{"arch": "convnext", "model": "image classifier", "dataset": "close-ups of made-up surfaces with and without defects", "train_examples": 203450, "image_size": 32, "crop_scale_min": 0.8, "horizontal_flip": true, "targets": ["defect", "material"], "num_classes": [9, 9], "isotropic": false, "norm": "layernorm", "activation": "relu", "mlp_ratio": 3, "layer_scale_init": 0.1, "inner_norm": false, "drop_path": 0.1, "patch_size": [2, 2], "depths": [3, 6, 3], "widths": [80, 160, 320], "kernel_size": 3, "mixing": "mixup", "label_smoothing": 0.2, "loss": "cross_entropy", "head_dropout": 0.1, "init": "small_normal", "residual_init": "zero_last", "optimizer": "adamw", "lr": 0.001, "beta1": 0.9, "beta2": 0.99, "eps": 1e-08, "l1_shrink": 0.01, "steps": 15700, "batch_size": 512, "epochs": 39.5, "lr_schedule": "cosine", "final_lr_fraction": 0.05, "warmup_steps": 3140, "weight_decay": 0.2}
Rows from block 9 of a small image classifier, named by matrix and row number. Rows with one number belong to one neuron. Each number is 50 + 15 x the weight over its row's rms, rounded and kept within 0 to 99. All counts start at 0.
After each neuron's rows are labels from the 100 images, of 14848, where the neuron reaches its highest value: "strongest on" is what is common among them; "peak on" is the class under the peak. Only what is clearly more common there than usual is listed. The data: close-ups of made-up surfaces with and without defects.
# fc1: MLP up (model.blocks.9.mlp.fc1.weight, 960x320), inputs 256-319
# fc2: MLP down (model.blocks.9.mlp.fc2.weight, 320x960, transposed), outputs 256-319

fc1.399:70 24 47 50 49 40 50 50 54 43 50 49 48 55 50 45 50 58 58 50 48 57 58 09 49 45 99 52 50 42 49 54 51 74 45 58 51 42 50 49 40 40 48 47 50 52 78 50 31 43 30 49 76 68 50 53 52 54 49 45 51 49 48 49
fc2.399:47 44 50 50 53 83 99 51 66 51 39 94 48 40 41 82 45 64 51 57 35 50 50 59 49 41 50 53 75 52 74 44 48 50 53 51 46 53 61 49 50 53 49 29 45 49 64 51 65 53 53 53 52 55 51 77 45 49 38 51 49 56 50 56
strongest on: circuit traces; stain; specks
peak on: stain

fc1.295:51 42 73 50 37 75 50 51 65 46 61 51 50 35 50 40 48 25 47 42 66 52 50 55 41 79 51 46 55 49 91 44 57 39 48 50 58 51 50 48 30 62 52 48 50 50 50 47 40 33 50 52 49 54 47 38 11 49 77 88 40 49 47 51
fc2.295:42 54 49 47 50 53 19 50 55 61 50 51 66 50 51 50 50 45 21 47 52 44 50 30 47 31 51 55 50 54 25 29 56 54 41 53 68 35 22 50 00 33 51 49 30 54 23 47 61 54 43 72 40 47 54 50 52 51 30 53 42 59 49 36
strongest on: stain; leather
peak on: stain

fc1.523:50 50 66 50 49 59 47 49 69 62 45 41 28 40 50 42 40 51 11 51 42 62 51 46 39 50 54 49 59 32 64 51 46 50 62 44 51 48 82 55 46 59 57 58 50 76 48 53 47 50 49 43 63 49 46 39 50 31 60 22 50 36 51 28
fc2.523:49 39 53 55 69 46 42 63 55 34 74 23 64 58 50 34 53 51 34 57 62 70 50 53 25 57 38 50 47 64 51 54 51 22 49 50 53 49 59 62 67 96 41 55 51 42 30 53 52 64 32 53 43 50 44 44 49 25 47 50 49 47 58 32
strongest on: dent; woven cloth
peak on: dent

fc1.610:51 39 70 49 50 35 57 50 41 81 31 34 27 48 49 63 61 57 50 27 53 51 52 55 31 63 56 49 47 29 41 49 61 55 63 65 45 54 14 50 66 18 31 50 44 49 40 38 00 56 50 47 62 50 78 32 49 12 50 82 51 47 56 40
fc2.610:51 14 24 66 56 42 51 69 62 35 78 33 57 77 52 00 49 50 37 49 35 52 59 20 58 68 33 53 42 50 51 46 57 36 46 50 64 38 50 86 46 43 64 44 54 53 38 48 00 53 63 57 24 50 49 51 42 99 54 50 32 22 76 49
strongest on: dent; wire mesh; tiles
peak on: dent

fc1.641:47 42 59 49 53 50 50 50 48 45 62 54 59 45 36 38 49 37 55 45 12 68 49 60 49 51 50 51 50 51 29 54 21 42 48 76 50 53 32 00 47 48 45 49 51 49 50 71 49 63 60 59 50 51 33 53 50 50 54 50 37 68 42 61
fc2.641:53 50 32 48 52 41 43 47 64 50 52 51 46 39 54 54 65 52 52 28 34 55 45 45 63 64 49 29 40 49 49 60 52 49 82 50 80 99 55 96 41 50 48 00 53 51 09 53 48 49 50 94 50 50 29 79 44 28 51 48 62 52 37 61
strongest on: smear; carpet; brushed metal
peak on: smear

fc1.270:49 50 64 51 52 51 79 50 60 53 33 37 09 41 54 50 47 36 10 35 47 56 47 62 36 70 70 53 44 46 48 56 32 56 53 64 21 51 49 53 47 50 59 49 50 89 73 52 53 50 49 54 63 50 62 41 35 51 59 68 51 43 50 43
fc2.270:68 56 34 66 40 54 46 68 43 50 27 55 51 56 51 53 50 52 01 48 56 69 50 00 51 37 49 48 52 52 82 34 51 47 50 27 49 62 52 55 57 76 52 50 60 50 25 51 00 54 26 47 21 52 45 52 38 10 58 49 46 48 65 44
strongest on: dent; tiles
peak on: dent

fc1.514:42 55 98 48 41 56 51 57 55 56 45 52 04 48 28 53 52 51 09 51 49 50 54 50 50 60 50 48 53 51 45 55 52 63 39 63 46 48 59 72 50 46 51 15 52 54 74 50 41 36 47 67 50 50 55 26 53 40 54 93 50 99 50 51
fc2.514:62 46 50 74 36 48 71 49 49 23 52 63 51 15 40 47 52 54 50 38 41 51 49 24 53 51 59 49 55 51 61 50 33 00 51 54 73 49 52 69 46 53 50 50 49 50 42 23 35 65 43 99 63 47 37 51 49 51 75 32 58 56 52 44
strongest on: smear; tiles
peak on: smear

fc1.111:50 42 51 51 38 50 50 60 48 73 52 49 00 62 52 50 45 51 50 04 36 53 53 51 50 67 51 47 48 51 46 40 53 50 42 80 43 60 49 17 39 36 55 00 47 61 32 56 49 31 50 54 50 52 16 75 49 51 49 85 50 57 50 52
fc2.111:59 53 51 86 53 50 96 50 53 19 51 83 50 50 26 57 60 76 49 48 48 50 53 50 50 50 56 44 53 63 50 63 50 00 66 66 59 51 44 49 63 51 56 30 50 46 24 56 66 55 52 82 52 32 49 71 29 59 48 45 69 60 25 56
strongest on: smear; leather
peak on: smear

fc1.377:49 41 58 52 60 94 49 52 51 69 83 25 50 44 47 65 43 52 54 58 50 57 70 52 48 86 51 50 50 28 53 36 50 55 52 49 39 50 47 34 45 56 51 41 59 59 50 62 50 48 51 42 50 49 37 50 48 52 48 62 51 57 56 41
fc2.377:51 49 44 50 52 46 51 39 44 36 48 43 35 53 48 50 53 69 62 47 52 65 27 18 54 52 68 50 37 39 52 54 50 51 50 50 56 57 32 64 38 49 20 51 70 19 44 44 54 42 50 59 53 44 10 67 50 44 42 61 59 58 47 42
strongest on: brushed metal; smear; woven cloth
peak on: smear

fc1.465:27 19 77 59 13 41 68 52 55 50 52 43 53 47 49 57 38 51 45 50 39 56 44 49 45 57 50 47 55 45 50 54 40 50 23 95 51 67 51 38 37 48 50 50 18 56 50 44 52 49 49 71 42 43 43 50 46 32 51 68 60 57 31 54
fc2.465:39 32 73 48 54 44 48 16 53 57 66 42 52 57 36 51 51 53 49 72 52 58 45 61 50 79 78 42 60 65 51 54 00 52 52 55 82 55 45 46 43 41 50 46 31 37 46 95 78 62 60 61 87 51 48 53 52 58 41 50 90 48 33 52
strongest on: carpet; smear
peak on: smear

fc1.401:52 42 59 52 52 78 51 52 50 52 50 54 56 45 64 54 44 16 50 46 52 51 49 66 47 99 52 52 52 40 52 40 47 51 49 54 32 68 50 44 36 45 57 48 60 50 61 43 51 50 47 55 50 49 32 49 20 51 72 54 49 55 47 51
fc2.401:44 36 38 50 33 82 48 21 47 53 50 57 49 53 30 73 39 81 49 39 58 50 48 27 49 31 66 50 57 59 58 34 23 49 28 53 53 50 50 51 48 50 44 69 15 37 45 42 66 51 49 67 43 54 50 82 50 56 44 46 54 81 45 51
strongest on: stain; leather; wood
peak on: stain

fc1.306:62 50 56 50 21 47 50 51 54 50 42 51 49 57 02 53 45 47 38 55 29 50 50 60 51 64 90 39 54 49 24 50 37 47 32 55 37 55 55 51 90 53 37 61 41 57 50 58 49 65 27 33 88 52 74 35 51 32 51 51 31 51 50 46
fc2.306:49 50 52 52 50 45 96 48 49 53 31 51 44 38 50 69 50 52 46 51 64 49 44 62 41 47 72 96 44 59 18 60 57 51 50 51 56 32 40 35 40 58 52 49 27 25 42 53 83 10 55 50 80 36 49 84 61 50 50 39 54 56 49 45
strongest on: dent; circuit traces
peak on: dent

fc1.107:89 30 48 37 52 59 33 51 50 99 52 00 51 35 46 76 02 56 47 59 50 66 51 49 55 99 53 50 50 49 40 51 52 50 63 53 51 55 50 50 40 40 82 59 47 63 33 54 48 52 36 48 50 51 50 06 56 37 47 77 48 40 49 24
fc2.107:47 48 25 62 68 50 45 51 68 31 32 21 48 50 49 47 50 59 15 42 61 51 49 42 45 57 40 56 56 63 53 48 25 19 53 48 59 57 56 48 55 42 43 49 43 49 44 51 71 45 66 60 48 52 47 62 53 50 51 52 48 28 45 55
strongest on: stain; leather
peak on: stain

fc1.350:37 50 69 45 16 52 50 52 99 51 13 47 51 36 49 45 57 52 55 50 50 86 53 64 43 56 50 29 45 52 49 54 49 42 48 75 51 53 47 35 51 52 52 53 82 69 45 50 51 49 50 52 50 49 50 54 50 54 85 50 51 61 35 50
fc2.350:36 38 39 48 43 13 51 49 19 42 52 26 35 67 51 16 53 50 56 38 53 50 36 47 55 53 63 42 53 51 53 51 50 58 54 54 52 49 46 61 47 35 50 53 99 30 46 33 45 48 51 47 47 50 20 45 49 56 47 44 50 54 50 42
strongest on: brushed metal; smear; stone
peak on: smear

fc1.57:46 43 53 49 43 35 61 59 50 48 71 54 43 50 45 50 57 52 29 54 53 50 64 36 43 49 54 40 57 41 76 58 80 44 57 58 50 49 49 51 50 48 99 56 50 41 46 38 31 23 83 99 49 52 50 50 40 49 50 51 45 48 50 53
fc2.57:47 56 47 50 27 47 47 49 17 59 50 50 50 28 50 66 50 50 34 50 70 60 48 51 55 50 54 51 55 99 56 28 52 50 49 50 49 49 39 51 12 51 41 52 48 52 06 32 53 52 55 69 49 19 63 67 51 51 52 00 41 95 50 45
strongest on: stain
peak on: stain

fc1.180:50 66 51 53 36 52 48 53 55 62 49 44 00 57 48 56 48 47 35 52 49 50 49 49 50 72 51 53 20 50 49 49 48 41 12 58 41 43 56 54 51 49 51 29 49 50 70 49 48 42 49 32 50 50 50 46 47 41 47 58 54 60 49 45
fc2.180:89 58 36 96 30 38 51 31 50 43 51 50 50 44 73 47 51 52 52 03 48 50 70 17 64 75 46 43 46 43 53 58 27 48 57 46 61 47 46 61 52 60 53 45 51 55 14 27 20 75 36 99 37 45 43 60 52 46 88 50 41 59 66 07
strongest on: smear; tiles; wire mesh
peak on: smear

fc1.89:46 51 69 60 19 46 50 68 52 49 37 41 31 41 50 50 49 52 00 51 50 51 32 46 52 51 51 49 50 49 39 39 75 78 54 49 40 50 29 52 36 41 20 91 50 48 69 46 45 54 45 76 50 46 47 31 57 45 52 52 49 91 44 30
fc2.89:76 55 56 93 49 49 51 37 65 21 52 57 41 29 48 40 57 71 51 41 34 50 50 05 50 31 64 50 47 53 76 71 40 00 59 50 80 62 50 61 48 60 62 30 51 54 37 38 29 50 44 80 57 48 42 66 47 56 58 50 65 52 25 26
strongest on: smear; circuit traces; tiles
peak on: smear

fc1.351:95 58 48 56 47 98 53 50 27 51 46 50 29 44 49 46 51 50 55 49 49 48 46 42 50 68 99 56 50 50 37 49 47 68 46 48 43 40 54 54 61 54 48 42 49 51 54 36 52 53 50 51 99 49 51 50 47 48 74 21 30 27 50 43
fc2.351:73 57 71 20 76 51 99 51 81 31 24 49 38 52 41 52 68 67 63 76 38 56 76 51 52 00 56 50 51 49 56 70 17 61 50 43 50 56 50 65 65 51 51 04 90 50 67 49 51 51 49 35 99 51 50 66 49 49 43 66 59 48 53 90
strongest on: wire mesh; dent
peak on: dent

fc1.66:54 99 48 51 50 47 34 54 52 64 50 50 00 57 69 45 60 35 52 52 51 46 33 47 58 49 58 51 57 46 49 53 50 47 59 50 40 42 60 56 63 53 49 49 39 80 50 54 50 50 49 40 87 48 52 50 30 53 40 45 45 46 52 51
fc2.66:50 50 50 34 70 52 51 49 65 50 50 46 51 45 62 51 51 70 56 46 24 50 57 50 56 47 49 51 49 50 61 52 18 28 69 50 35 51 40 81 80 61 31 35 73 46 66 54 47 24 57 50 48 43 52 64 70 50 50 50 50 45 48 54
strongest on: stain; wire mesh
peak on: stain

fc1.711:53 47 89 54 50 56 49 52 51 50 53 32 42 50 50 49 30 42 31 05 51 51 50 50 46 49 50 49 50 51 58 34 48 30 55 79 50 93 69 50 11 38 51 49 52 50 45 46 46 42 29 51 49 50 44 49 09 41 55 44 51 50 50 39
fc2.711:39 36 59 47 35 64 47 14 47 60 54 42 54 50 44 51 56 51 51 19 48 49 37 67 49 59 76 40 66 55 50 48 59 32 46 71 51 49 39 42 59 54 18 54 32 48 65 88 53 51 52 47 49 60 73 61 50 67 38 51 45 56 35 50
strongest on: leather; stain
peak on: stain

fc1.239:49 55 82 00 50 97 44 38 55 76 45 52 55 48 50 37 35 36 50 55 45 51 47 62 59 51 65 76 84 50 45 50 56 43 62 44 50 35 68 53 65 50 55 81 51 46 46 47 50 85 53 50 50 50 52 36 57 41 76 54 51 49 45 43
fc2.239:56 39 37 54 50 43 50 48 44 56 48 47 49 58 51 60 53 49 53 24 50 75 50 45 48 80 49 49 44 44 53 48 48 58 45 46 41 53 52 50 46 49 00 56 59 11 55 54 55 17 22 55 61 41 52 63 50 31 50 49 46 54 51 74
strongest on: stone; smear
peak on: smear

fc1.125:59 47 49 48 50 37 51 77 46 70 67 51 00 30 28 50 43 52 53 34 50 52 86 35 53 55 61 18 49 50 57 51 48 42 43 49 48 60 35 51 39 62 49 46 51 45 48 43 43 54 51 51 53 49 56 39 49 63 51 00 50 50 58 17
fc2.125:41 19 52 56 48 51 62 43 40 17 71 21 66 39 42 59 30 39 48 49 63 50 51 18 72 42 55 15 70 50 51 01 39 56 25 56 51 58 28 41 30 52 40 74 47 60 34 44 49 51 50 66 50 59 53 57 78 52 27 58 34 49 39 54
strongest on: stain; stone; wire mesh
peak on: stain

fc1.550:15 17 76 52 50 44 63 51 49 50 49 43 49 48 00 59 42 67 50 22 52 97 50 53 50 50 45 60 47 43 56 46 51 14 18 49 70 48 34 47 53 69 40 46 51 50 50 64 61 33 58 63 46 49 54 47 50 12 90 51 50 40 58 53
fc2.550:48 51 43 44 49 65 48 50 55 51 52 45 48 44 40 65 47 48 49 58 41 89 39 50 49 50 55 49 49 53 54 44 50 39 49 51 50 53 63 25 39 48 25 33 47 44 50 64 94 50 50 51 50 51 60 09 49 35 82 50 83 50 49 85
strongest on: stone; smear; tiles
peak on: smear

fc1.566:50 19 72 29 51 50 41 53 23 84 53 48 51 35 51 48 49 54 52 50 16 68 61 50 52 50 62 57 45 48 50 61 50 50 53 58 53 99 29 35 50 50 60 49 50 51 43 49 65 84 37 50 50 75 58 50 57 50 50 48 42 42 50 49
fc2.566:72 49 43 64 49 30 49 46 57 47 36 50 26 51 52 63 52 85 21 00 53 52 47 60 56 49 50 53 52 64 61 64 46 49 69 50 67 48 25 60 38 44 42 49 62 60 24 51 61 50 34 61 50 62 50 51 50 55 53 50 53 46 00 38
strongest on: smear; carpet; leather
peak on: smear